From a checkpoint of a small masked spectrogram model.
Model: 13M parameters, log mel input, encoder arch vit, encoder norm rmsnorm, encoder patch size [64, 2], encoder layers 10, encoder width 320, decoder width 128, decoder layers 3.
Training: adamw at rate 0.0014, 15200 steps, batches of 256.
Data: trained on short pieces for a synthesised band: melody, chords, bass and drums, 26041 training examples, 149.4 epochs.
Rows from block 6 of the encoder of a small masked spectrogram model, named by matrix and row number. Rows with one number belong to one neuron. Each number is 128 + 32 x the weight over its row's rms, rounded and kept within 0 to 255. All counts start at 0. Numbers have three digits each.
After each neuron's rows are labels from the 100 clips, of 14848, where the neuron reaches its largest size: "strongest on" is what is common among them. Only what is clearly more common there than usual is listed. The data: short pieces for a synthesised band: melody, chords, bass and drums.
# gate: MLP gate (encoder.blocks.6.mlp.gate.weight, 848x320), inputs 160-239
# fc1: MLP up (encoder.blocks.6.mlp.fc1.weight, 848x320), inputs 160-239
# fc2: MLP down (encoder.blocks.6.mlp.fc2.weight, 320x848, transposed), outputs 160-239

gate.131:126115145139178044137099117094117124100147173114112134143165091124106095126157129135094084049142168139107155067112153122153113159127066140130106214059142134107121115138158143116128134101163085115182156058117145136154138140159121137108141116
fc1.131:096087099123110146115098102106070131152147164116126150107081104160167068134122082117093156161024152200107153132157144101144123156119097090097182104210097109102111094154159084082091119027113180199111172115130115052063163166125076095116067152
fc2.131:176145142127118134170106122058114152130161152138151073156148177158182138175103115129135143109158179118116067152106096111152160095138158072135115168146136101101076083075165149103119101092120157101164079082163121086111127161133092098116185128
strongest on: ride cymbal

gate.133:129123165106126139120144112165107136134151160149122133141066123104085086157173142114142167136145055083131109096123144123073205108130156116087113141061126107147165190100107102129174119104116089103094112091141143201096125134146141189111145084
fc1.133:045085102074160192154119121132121146124153157118141162111154147146186159185136188111189124196159138090078160190143110107115138118128051130140097075123121108100071080127142095156120155097100085100127131127097153104133114189096171079137137151
fc2.133:211108061165075126094118129082150209096108131141134098095114150153170210117094080153110093183065136142129137139115130123161168105138158097141088093084114150125201204107126157071154147132118114118119153104098067123170165171163163126065133138
strongest on: bass line; bowed string-like; harpsichord-like

gate.42:125124130147143118148114120107143185076072118106147102165160149137096120159155115156156085118164096187160106092169090184122134104148082201142118128171142153149146165160108131127130145159166110134134136174110112105124100112133129113105089107
fc1.42:121122174150178150142130115174106170133123077133089130226110123124103138235109092191181149137158200148165116103148083150094069158108102110098060072103142184151177097178085134153123149138167167143125132092148156114149148142087182140167110116
fc2.42:170113108096192077132129114153118154136147121143113131101148188108163080111130079067096107163158111120075191143079149126162111075115126111167097179126138147107146119106164110188113118170118096097160113096068141073160131096125071140149138131
strongest on: bass line; bass guitar-like

gate.431:179117154082159132085171154152092123125131119062092123151078142171117123158181112096102092129123134130174084117167108088151127133120121140118150200093156146136153104136140148125123137153124119158149108113141131116175091124161052089110066093
fc1.431:141071094101154157134140167140149110135151129151122096189165149156126143063143126146148146108170079149064161129072157141088109127101147156116144090160114087160100123171115147143103057107141114135131163163146109111083174135137177179100185195
fc2.431:151156100142114121161120109106081135162074095149099120134136083158083163088070123149124173168102085133120186080089145118139073122132113243112189132138139096158129128107137164104118083048107156118194099078129121126087153122141141140137149201
strongest on: reverberation; text has "room"; text has "reverberant"

gate.392:128065169097124155111122162116147131150129129102084125151158152139120118140088123147088196110124088152139095141092133095139088087121115099120107138115101086161098228127097124115114102181135089101107162148128127165119160155079144126176171126
fc1.392:115146166159218132181121084141148157151110144156135137124157075075139145160154074074184103176161111139165126087139106171146158155141128128150091180141140143141092110142153088161127153109124070045126111135119113082114092188122167102113134141
fc2.392:144124123117135119151168102174147165113133146127165090138151148122160145169092173082142091110127158120138147165127141148058094199120120117199110119109082139214131128164134153112092072180058123192104068132078181115091140073158133163105164201
strongest on: clap

gate.211:150078119132112127136132113123117125166081105122132139084120156148186119110143137099162152129114150113121151162097115132141143155115107113168125148106133117080186119118090115089163091135075108156083117156160167115060177096180059093152133163
fc1.211:101092128141139120170137107187127160123034189126078142133128105122144118118106096055077157116119102149120082099135149150166097168107136111119107132128116118109155130140106147146116161114069103154167083096117132118102123155116131135110128150
fc2.211:155124140110124157132133141144120116129155147152138115175126081062102143085164144114124162122148130152110113111074152114112141187109131106129105171122137196093142087155084141087157147166173133166154140158107087129156106169097140133155094101
strongest on: bass line; open hi-hat; bowed string-like

gate.305:106173153112107154134127156130124075180155174154169120174122139129122101137130105131170111146117092151157126146096111096143154126151075145142128089149137178151121151101189155111115126128124059116065041161143147148127122129116144111178118056
fc1.305:118132086124130118121125097169170121178038085199133130136135145157113096110070078085117095095140159138112198102083177141085125121117173114164101071145090152160105154151157096108163151106101155148112137097114178167123176127064143123138182154
fc2.305:117142159137095093163170193125143110177120131135122121090131133113115076145141154077110122090166188115118189153116116089144150152089095177155182112130170164140155047139108139102091182139128090140115145132166127145178125126149100077132087124
strongest on: reverberation; text has "room"; text has "reverberant"

gate.552:156137080119121081132136154164182138076164144197112100152123143118175130158113111175201100146137153084120148159120175099127139125082166165134120106144158124128074122161147086143115140151126151153157119056132106141158149115150132101145099116
fc1.552:170139083094178206174158141124065143135191173127168090108133155132180172110102142181172128112101123083140118103127119103148130138131116196164091146143087148119126085051114110136162092124105124126107137110115153114125132145112161141123135124
fc2.552:156131134102119122138133123100128086143184094125159086138141151180103156176095154079146137157140178099095186113168132131142142119181118170218133111125097122168090102160112128118080093097154171113140144108151153126135096107150098124051091168
strongest on: ride cymbal

gate.285:126112083137140151077109174127172092161153122167150104207172130097144136114176089133124155139087123171139111026155079151169096179110120223134088179136102177162151178191176103133087094125144151100177096147131133125107096084105173103137101203
fc1.285:134100142064195168098078150185176090123133072202182136139172095115141147122173061145115104103133183149094192123145156107151195118105154156143111214092114174151117127183093096157106109128107140158189132090107086131176121071075162186120159123
fc2.285:136135153141179107121127156161064174140113168146145171057151116137182126138140120083094059135141105116139160162089150151153162139126165079149145104143154163070129091152144133125155116135162064138110090058119113162184143125087120109091190136
strongest on: bass line; open hi-hat

gate.247:108167061150107124186084092138134111144136119084105119138113134100172113084160115076144131121107109072148107118163151156160113136110149107138119138073126112085139141146205056093120121107174124100148152182151118072099159142136087199096123083
fc1.247:087161088162124143165116208110182090100081140146122099146112148163139159100105141076143128140171123105123061160144111181170107083086108111140161131111119102161108145129101182147099115103130123067149106156119185149116151160121130091091113077
fc2.247:079170128107142147063082173134161107122153161091155070172178088149120130156177077126148131161127101146140145115122162167093116105162159172108140158126102096101127138150142107092156142109136146098155104104056102094162176130100095126120137132
strongest on: bass line; tempo: 90 to 100 bpm; tempo: 80 to 90 bpm

gate.34:133147194178072138117127144134164131136100116102157126119109157189156089105160145156094122058123103085082169105124091096220175126098124075119096157180170118147113126175140122097111098153118114128175154143105113149118149080111111125095103124
fc1.34:141148092113173110124115080142091193080113117116116135104121105183112163108143049168154129129137136119140083101128172108088065104192077168172123151062134074056080095101124144120121141146094105132112161182113108142193157162179159132133136112
fc2.34:156118161105100152118108107129137146095096187111143101039079145151107081117129108130122108133142080089128159113170130152148135090214133128133160135117086118163143130086149079117149130115102108113157135076099167097142177110133144120058131108
strongest on: reverberation; text has "room"; text has "reverberant"; text has "noise"

gate.659:129115071126067159170121102113132107068189117115112150109127130157110128108139139074130127116182137105160137141125110072103115171097114080151152172115117133119101080125088101090143180157128124098084155134203180116127092178123141132138100119
fc1.659:117184137141152127133136072106089113142112164131155108095120118111142115122105179117152090192136124111127145133111086173125114093081185128130082111119180110165161168120147103153093120090149095138182045161104123109070157204079059147161109114
fc2.659:149125091108130106092126105114130116142191127164164139137143143183103113147175081186111169107107095165141101162131103166127120167103071170094116155150060083149132151142112102104137112077140075128070097110119162114119127119124124114163086106
strongest on: kick; drums; closed hi-hat; drum pattern: bossa nova

gate.5:135152129104126085124163138092164061114154084070157109068122144176152200104116102206143089227140097070076150105118154145087148140147140108098169109077112193111092183102162083132151106172122158069146166212118139124155131088156145143158101190
fc1.5:107101118114132193158169125103139138163103088118190107123121172142133113153133114139161129192108096147124140117100128159103103121146150065142128093118128074224136123137129108118129172125093154107068110104128129107146089095107115095139132236
fc2.5:062092155115121108103094164125129136129083171106151116136120061102079131086124151116162134152127135116128128154155188147160139127099088119107169133154142137179141066187114127157122141085145158127144107186176128185191196112160109120151070165
strongest on: bass line; bowed string-like

gate.502:108121148205137132174089113148200122131117170136077130139128121101087074132184113153101137158102174107095122127111122146064132146083131110141129127111117149071167118155134164117157147138093109075137101091140111123166138138158093135112134132
fc1.502:080154130104157159167143141121104136136143109097085148120120096108138175136121125112107099074138147089124127133151110142170156078206142108076063120172152086114088130171099168199134172114152124170133142114133119045108073136188137167100094121
fc2.502:164171135095116109049143099133141103159144099131139143125117075150120156218131052148131120094124138127104125118147097127111099124160094086119120132146098107114115149152107120139154110128126137109012189108058148100143131108133121132143126158
strongest on: kick; drums; snare; drum pattern: bossa nova

gate.556:159126123112133094125121129163099120153144094136122082100120117130161074152135111127120153074172216109079072149149154181115136095116143118176155128152116136114120149126135133112150097126099126115124069110088081128159153178074146106126117146
fc1.556:154138075145154153067123125144178120104110161110107135147181123131107154130127097113187107117136139074101119162116125116106133049148179102060167149099124131206146144114083102156145145153185177180131084141148092153094176145054107109111117112
fc2.556:112145152152118124111133134153187069123197113132125109146096116098123150130133140112089170120103103105160100196134117144141152165129120131090139177060137108127087072143104175161139170158180102115170085192109152135099093087118078087221077150
strongest on: reverberation; text has "room"; text has "reverberant"

gate.25:121074165153093192130154142158109149107117129193148128101182087113106127114149110112174182093165111161090174129101111168087155151130080154143085049091110088143094120131157146085182169130150140175098178138133168124173098130108053183191086115
fc1.25:094095112152151135188071148199112157179073193156114136093128178137090133052123116148145118096120151117106132158100130101061169119109125156094184098126186162103131165159095140120153097171108144134139145129110152159107096121157137141161093131
fc2.25:140127097130201054164172159110145085082188143144165133091117070102107104233118122114119142088145140169171136155104104105092111150132110150105149173143129160137113065115124134185118124121126128163095098176104135134165104090130179132096126143
strongest on: reverberation; text has "room"; text has "reverberant"; harpsichord-like

gate.253:107179136121094084140148050152161085189148141084109192120082130135095178135183105144085155136123153097137123119119117118181150126124126096143132160111136130132171067046114141112118088124181106125131112134149114128165071083080120123106129101
fc1.253:137101133149121116149104225109069216112088167129158104144060131116171099155184177210123070167115131097114145099177105086155105127129150133127186122163088105176151099131133115156138159108183144162107115140081097123138070143122114070155153153
fc2.253:075061105142145162197096160111109083133139150130119138114166145125138114096140127157155183166105145132142142158174106186114130079136158214131187099184100170145126205134194109171125079146079122091137157173121109147090103116109125137153133139
strongest on: ride cymbal

gate.649:084184056113082122151123062079196108105139175120102091177133119128107112158111145141182116079112136126101113120071094113134145153127201114061123114099087191118140092135155143120184068067102104131159152173079169158188088165101144121112103182
fc1.649:100155154147130108132110126129107153123155146165134152191175112131171059099154129141117136056091126145133091123100123110125150099147108097081136134172090153062158136104092156105101176133148103082135145170142110170085095113091153093134114101
fc2.649:142144122093112098147096184160055201126095093126126103144092130119117173132141127160116168130136114129111137082137160149122132126139076137141130128125136115162142141140095146115194070112125082115118177175226148087125147100106144109187079116
strongest on: ride cymbal; vibraphone-like

gate.168:096158135159153072138193059082160084126109181153104095162104126160136153174138136167148182142122133163172096110136118163114112170106074116097115168129132137137200091091139118099106077165088110126126169146120117140102166149096138105155158113
fc1.168:134095154143107127139046113133148170161140166135037121225137143132128116106143142133132088141118110186146157132127127118142146108114086143143064129143150171117161094128166091117139118130142112107154189082160061100129099158055097131117114159
fc2.168:134068136099158100089053146131090130117090115105158078111084117150111136161160127126123089066193090120082107101119106164134088122077079085081127099146103144168152117063119096122073126147151163107129106110050146137100132121176162136131081131
strongest on: ride cymbal; vibraphone-like

gate.667:123121130143107061102138155162098107155155120129168140127147148161094122163076126135166113059125087152095126122149193122124116159128134104126161068140153099152071055149119116112123112181123089160174120097075126043146133129143088155146168116
fc1.667:083156107127110160072151137116121116081145154150119199142127090141131197095156146104086106125099115181111134169121131119101107147068151179159105076150105144093150120180145138110128118122168152147135137134135146194106133136066131118091076156
fc2.667:109204095087050138118103155144166060171137112149140065101209122129094150119148117109154153161099186142154153095184099113130073120180103108143097108064079119086130152103127119174111092106106158123067131115135188110174134124132143129181117119
strongest on: kick; drums; snare; drum pattern: bossa nova

gate.157:169103104145126111154119185137120160121079124149189111113157118126189098135125140083101087140087153137093149049185109155177125099165154148141107119145124133159154136095097144069113179163132107132201130117155197128138155090121160132187099098
fc1.157:154127144102130131110024111168129099166108126153146080113128227125115136178108120065176123142175143139113122123173115128087166113122102125124080136142082092089115150124125082125133127140121169193096137161200161129162110163095129147152111133
fc2.157:152102179098164084115184141184091062174157130151134160093129223137135178122106187171133116109131115154158167140138096121091188146113069140129151180148111126146121077073134183109126118142094130104134170157091066117145124147146072161113110111
strongest on: ride cymbal; vibraphone-like

gate.343:116165143156141102141135159124119156126123142133180102132095163132125098089077110111079118095133133158083168185143155129159135097092081141168119090110136138105106158127113118125125159144077132150099108131104187188104104176183076198185150089
fc1.343:168117109125198125133157088064142081099127130131107097175154125110079149142115147170146102133117127144129167140120157097090135148104071151170157139129098114132099171179087165146106114088083149126126128093173122124101106152116167000125109151
fc2.343:119113173116130132130149093110086115153103154055159135053211164080159099127158147156132102118133099153116175173141161139119128060183084129205135229086118070182134130126149144057103130075101153106111098111103092143088047104144170173135130117
strongest on: clap